Rows from block 5 of a small class-conditioned image diffusion model, named by matrix and row number. Rows with one number belong to one channel. Each number is 500 + 40 x the weight over its row's rms, rounded and kept within 0 to 999. All counts start at 0. Numbers have three digits each.
After each channel's rows are labels from the 100 images, of 14976 (inputs lightly noised), where the channel reaches its highest value: "colour at peak" is the nearest of a few named colours to the mean colour under the peak. Only what is clearly more common there than usual is listed. The data: reaction-diffusion patterns (Gray-Scott). In brackets: how many of the 100, against the usual share in percent.
# convs0: first 3x3 conv (model.enc.2.1.convs.0.weight, 128x128x3x3, standardized in use, each kernel summed), inputs 0-63
# convs1: second 3x3 conv (model.enc.2.1.convs.1.weight, 128x128x3x3, standardized in use, transposed, each kernel summed), outputs 0-63

convs0.105:494518491477523486487457486468469478504591479495497544426561484525568517518532505566519498474427515518482556515517505512444481586536512432494464443421441508515543436526544581522556526530510542
convs1.105:444429426515447497511464499449481500485518490471494447519412496502506520505451484462495605468510512572501466518495458590516529457592590509459501528518512510499511465524496575520503501507504506
colour at peak: black (41 vs 18.6)

convs0.111:465480476513516510476490502518479487495574514475478512471516472548537489546492509504503472466496490518490480537489505463418528541511480477455502457474456448468537525517477550558528472519509468
convs1.111:470348482505453457499470461506488509533509560497521512509474481507556520496537446489463582506524492529501465502510559484503532497543533490513507567405474542382470516429493521491498489487552518
colour at peak: black (64 vs 18.6)

convs0.78:480546474456521434471497463483505492491596524504516526474460490489582496467537480455491490503463486472474429484506513559492468483456482512493484472486484490494571507480573500438422493489533467
convs1.78:507545471471462470443470457517539499529480434591503479602469484528482519473444446474524509523473465549504443532474486528496501464512514520492490550511500522469517533438455411533491454504445470
colour at peak: black (49 vs 18.6)

convs0.97:488447508433535449456440456479508466481512459442545510522494465463562490503545472507476488470447504504486487435432469489454440530450508492451451428424468594476514399548475551474472513466507508
convs1.97:459489421537506533521486499464511492536480481448509483572498483498508494500475535495499541511507450567503412606550497600496503394572535557482503539540491492651512513508513497541490509496483495
colour at peak: pink (40 vs 2.1)

convs0.19:492447494487455525496465473485510471430527498494468400507465486465501457435506442507455591485487513452465532402448452474528508496517506487504509439481513520554475490599511514497492502462426509
convs1.19:450486444544556540534507478463548499548490458435515469523470477500511537548454591497531530515483463490493515621524467567471485419521511601474501527484491508654477515507525517536487500496494518
colour at peak: pink (42 vs 2.1)

convs0.62:541462542458514467528478515489520488495448542509500466456523412549538551542497487466563530420438494493529517497487509422481537530497551450466505517524459477467615552465511500561553467463461530
convs1.62:454472408555517505538483493466490501498506493472516447565462516496506521475478470491496637491509464557507435573497445544495501443587562523472505542523490499617501488510505564565501510505502494
colour at peak: grey (44 vs 21); pink (27 vs 2.1)

convs0.73:509537557489492499469481494478477472479511508459568540504460490415513450487529506499470493498508513484466540429473478458484469527560542467557499490534500605441518490571428430411465450362506477
convs1.73:461470467503536528557486496478529495522494466395478448514542458488468465479574500537454552541463471522489436577559534592506481434550532566524487464555527484615517579512537493559490511508486482
colour at peak: grey (66 vs 21)

convs0.102:509434510421515468488440434458475464445486449504521443506513470461563520494571504505492537481534516458482530435483451427477503445467512478489500473454477576460550481531447456447476531466457531
convs1.102:462525389539523515514508487446520500509489501463515457542483488506491492504476519497506541478500439603502403569554496615499527414566562540504496522507474481646515492493505540541494509495485489
colour at peak: pink (49 vs 2.1); white (29 vs 0.5)

convs0.13:482477487562568556491531522502482508509509544533478575467449554511446474501478532404526477487501503549497428493492524530551494540587486497533499533500536464515451503457424497508506472472503444
convs1.13:524457483511491525547520554487427499520501476546541511574431491501513526468481508493527491501506482512481442545480468413484459502475518440463513548481500505450530461551474596530498465517458516
colour at peak: black (60 vs 18.6)

convs0.47:564484582464504451426491494421460499494528523446581513501487480491552543461520487478487555554497545535519561504520516544530500499500580510512472537430446510559515431543447457510516528436545530
convs1.47:478479444583442498513473503456473522456508563563510459477425468504485545568438491537507520499485524550521432456481454532464524520512514454444507552462476511450516432565516559587505524523462464
colour at peak: black (46 vs 18.6)

convs0.22:522473514490497461482510486459484487496504491514463376488471491519567521503488492438542541515518504480513490440475474482524515527502535510514495489462556527557486458515426491492473509479352504
convs1.22:529502513510545513526518532474513494550482479517514378500500521493497521467478597497527521532497490462483517545542485463489460469513507507464506523471482476555502480502501554532508494487493499
colour at peak: pink (48 vs 2.1)

convs0.65:560543535461426526503443515394501477525495553474533512427496457472462478490554512513500527494458468470492514499434447432530442501487511452505478493543580540475501483554467458476447490359501515
convs1.65:559500540528589418455527530532489495537511485470529506545467485493524524501547540509514496571493468466523486593496439506503465508484533524511509537509472506593500530447503525562476517503527487
colour at peak: pink (41 vs 2.1)

convs0.36:498508479486490570562494516419459495456455448516521442534521573497452524614512612549611512467465518500503472517542506494566492486518466492523511495521459512482617486530483435538533509464472485
convs1.36:441550442466412465571482474484546488447507532547460447433460543494510518522473491452482458467484495492505456423502449437520512523474479460470507461462527514452478483473493451556502507485480503
colour at peak: black (68 vs 18.6)

convs0.75:503445522473498471511491457496525503482507434527469517524468472467616472484534492508463468548543483526539480451495510468434511547520524512479502465430537557569450474528459480467520517529372509
convs1.75:497562473533513517458486545485472497495484516534528460524492495508502502371496428481513585510520468482497469498466484475494506511540516483479497566513454511649501462442489531529485503509500487
colour at peak: brown (70 vs 40.1)

convs0.106:482509487502539489493474499486515498531587526455495541433467470567541505591491510520539470478455489488495503537493513507466516558484497506461504455483463485521596484513478531516506502496497481
convs1.106:511385512463458479525479492539450497556500503530510591513450665479490525520535507496499510498506527502490516569495528510502502495493481477479509545434497499453417541483470523482513449488563516
colour at peak: black (98 vs 18.6)

convs0.92:538461544495506488475481502520513504489457512528534478520511427421513487470522447479406509479495547491488562463500502458514468418482546537492470489505470555478547503528494412479512543450519457
convs1.92:520543423534526557537545488431529500515504523428507499558463465498494511551446546485505547505493480553508449580547479547483537403524473565493481535508485485585516499509503542543491506500495495
colour at peak: pink (38 vs 2.1); white (31 vs 0.5)

convs0.3:530499515527518585572444533489488483458468468485522488512495550444384490539597523459483549496442476531491544450540502468441501512540537505583522479557521553506517459578484479463461546454400507
convs1.3:484526562427507524563552513564477488521514463433504509537557523499513412396563485502496485504489458510488432546544511591517464470527524520502502406556573490496498560529545469502503530481541476
colour at peak: white (37 vs 0.5); pink (30 vs 2.1)

convs0.122:451505465551501561517524515526491484502531438504464382501506617514511511519430515497567492452519481487503442519495499481506506549531468509464491474501577466541483413473453545509505493579455439
convs1.122:435420476438462499535475532566496503492489414548473463458446504486518508519489492506516521503502525555505512523459477589496498461521502438441524458452509519410502431509473518512533534500505519
colour at peak: black (41 vs 18.6)

convs0.56:553516555448488460483447509448485492522419546482531472475469417488555507491525453452544507443460471479524531527447473434491510493517562461499501516536463517461630528488469424514510473450482475
convs1.56:469473398547515504558490493460483504498503493451512418557455468495487539499473530489502631507507487545511434569517449572495493441579549537482504547515484511604505497517508578571500506507496495
colour at peak: white (34 vs 0.5); pink (25 vs 2.1)

convs0.11:493507493480548516447471516466471506537458458499509554567532492508447478477481459464508464481436557512513498522498523482546454535556493491489469506518461516435533465383524384554544499503517440
convs1.11:476560418527478458518464495463495490562509461490521448565435502504528532460491485525514542496506537516487460564489457512492476458517489481416516555500524510569520530491488520613506521529495504
colour at peak: black (45 vs 18.6)

convs0.9:522485503493529535549506487516546489495470486502490538455491521496442529502567563465540518555447476464519545453526508549474497466482502517561507478526497505537531482497525520470417514512509523
convs1.9:502551556449497500546558537554504500534497459450515512527517497498495479473527544432495518550493443472480477536532550492503446496438462508481498420550591499531506578510496428453499442503497520
colour at peak: white (27 vs 0.5); pink (26 vs 2.1)

convs0.53:564468553485479524506494514565559496500515528504523474493465492426531483527519485502470502522527521493504535480479499442484518459491554496516488541489454515551565429652437471480477540412528478
convs1.53:451488399557497506524486493452502497503490501485515473532449496503478528500465500489499633482499471558500428574518458528486505435561553522477504538520486494628495476502506573542499503512489501
colour at peak: pink (30 vs 2.1)

convs0.26:522475557444542479473424455479532501469499441468519538539526551515522493520529524453541532479491496506548529469520489468463498489519559481565531487460374542454487504569498459459482571468544508
convs1.26:457548489493495569580511491483549509562503455395503558538575517509493405459537484533531487484503451528513422584552531577519505448538460548491504430543532521576491624564559447495515530496535498
colour at peak: pink (36 vs 2.1); white (34 vs 0.5)

convs0.109:493543498513453486462479513466504475507582497465478411465483526507577493550411531510546435488474471524485493554459493454421485568516511476425468493479475433485575471479530592578545473556487520
convs1.109:463350457484429511513425492501449496525462476532517388506422532506495547532485497526500554592525500528509428538506557499502521470591548521537496552439470523480502489444485468513507496481469503
colour at peak: grey (47 vs 21)

convs0.79:490503486470505512451521485488432485468512499519525495566512413474501466429596423583424514462466493504473423497473498514448485527506493514493465480500473501506606514515527510489495475564466437
convs1.79:494506474542487396479476422462547504485489519558499478453554489488485472464546447602464557485489466587488454426475511504511549503543523488512493496403529479424505443447477503563493528502476505
colour at peak: black (90 vs 18.6)

convs0.117:472494472515472506503515523468454484482598484505480417467574523467558537515428527556496488454469429464469505536509487493416485523506489469459487436500466466497552449442514651564557469554462533
convs1.117:454437442488421485492450458484514500509506496554503422448542490490477494581531486546453544571478489539500479477507565539529574480566553513555483493458541485423523551486490433497479495510478493
colour at peak: black (47 vs 18.6)

convs0.64:543434531436496552511447508507515469461427458523535519478419491407472447504585508519420536425492540467471556440449455460521455441475526481497467510502477533498574465598475468508464524412530473
convs1.64:470512409525519496532515500466502488490492477460527471562470558513549509470486509518498549514523453562505451562535469569491518446537549524488509504528512533649448497502502525567494506503507530
colour at peak: pink (40 vs 2.1); white (38 vs 0.5)

convs0.33:494520492484498483415464477449476489522587516471431522446553475534521501488451403559456475393433489496489475501419490534474484537526500528455437495459491492484582474487530563514461468459513518
convs1.33:468462432526505545534481533489501506528509472479523451554506490508500505547479584479538615515491445550500423576515495589494490425566580553460508515521505511572483484555503492553496496497495495
colour at peak: green (33 vs 7.6)

convs0.34:503509482478496561620495452481499483402443480533542513470486564498475486581548645537573528486535523469485491404563469508483508467481421488508521476546534524460505494508523478522511558505470511
convs1.34:498516476506460470449530504521518495423495628568444490432487489501492510459496455509482464463498530495504515398473460414506514561472520391489501505470463491475521447429462560469474507476463500
colour at peak: black (78 vs 18.6)

convs0.101:529446526417536461461410470473492473464484473482562485515508464456553537486580480506469542479469535467476544460459470488492454449433524484486466445470449598464541425538467471432494530434498499
convs1.101:456497374546519494494490477429528495505503486456525466594470509489513506507500485505490544478494437584508404579531480568498531422580560539521496531524484505659488508478518547548495515494492486
colour at peak: pink (44 vs 2.1); white (26 vs 0.5)

convs0.116:500479487466448408470446454427474482504459522409495525511551488528637537537497508489530529544507554455437545534543460531506490475470444500491530448440467470484534458513552530519509576524524534
convs1.116:536458562509516475472453439461509509484506569538475496478476491504503529528482477476529420523484535409497575392512501378501511562460449468473492544489439482458514529451485506513531390483490494
colour at peak: black (81 vs 18.6)

convs0.126:471513466560547568525510465474512460440454547496473590508510435474544430520586497533499489469477513538500467461503467538458496560579439501533558415490481492497532545499517513531551491501410532
convs1.126:473467493547513492480527510477510506512499564513542609479477489502510511435438480423507547483508458511507486467465500511512505546500573480484489525459427498552494439473478535372510457492502508
colour at peak: black (64 vs 18.6)

convs0.0:513503510453517527486455472469480487455447477496512580480458469448453467413536423476415560439472478493485535416454478543463435491484548504570435481518545597501446493552460473427462548456480535
convs1.0:494517535430539595528520558566490496513519397439515549536547497479503499547509567485496517581477455472491458565542523562493465439503518579487506479557550502504500562585532431499473522514489508
colour at peak: cyan (29 vs 1.2)

convs0.2:531477537359544379447450461454507514459495512505535568513523457520574522461535416479425514485541516517529522443521510510512423448458527518493457500441417544487518483521528496474510573510548531
convs1.2:509527538526516518431483487472470499457498521621478543449472499491496533484480481561508452524510627514507540444494490528500523524495459499540517564507471498437508447552488542528459455532503514
colour at peak: black (58 vs 18.6)

convs0.119:543487524468468507519446505445522460523525525433496454455483511491480521499567507480575519474428497459464546461477439450482504578523516453522505454522478494478585460574471531550419515429493559
convs1.119:479472430534531513553489499470496504533490492456522421567474484505501495472497495504491564509505473549495442618521477544485481416554540531461510511524494492611501501508496546563513497508481502
colour at peak: pink (30 vs 2.1)

convs0.21:538516530489511521498540493442439529472368490540543493520488535434520478484542515534478575509554486519494456487539530568553524541546538568562506542517518529541448497531484426485475501474530466
convs1.21:473649454528510457470551453451507501394505540584481441530480502501514522526478468561506568491502462539490417436451460446532560533503555467526490457475522483439466499543502540548469562482486510
colour at peak: blue (31 vs 4.9); red (25 vs 1.1)

convs0.83:531518543475492491455434531422454475523434536412572550449478485435509516463540507507525536537483504498439540547458466465531454513490526461518469508568548553430592480535499457501485490377489450
convs1.83:477495401556524525543497498450506500520503490450534465575475493496477503470495493509493620504498434570514409618531471549502499418560570537482500526542499485613501501506504535577509509501490491
colour at peak: pink (29 vs 2.1)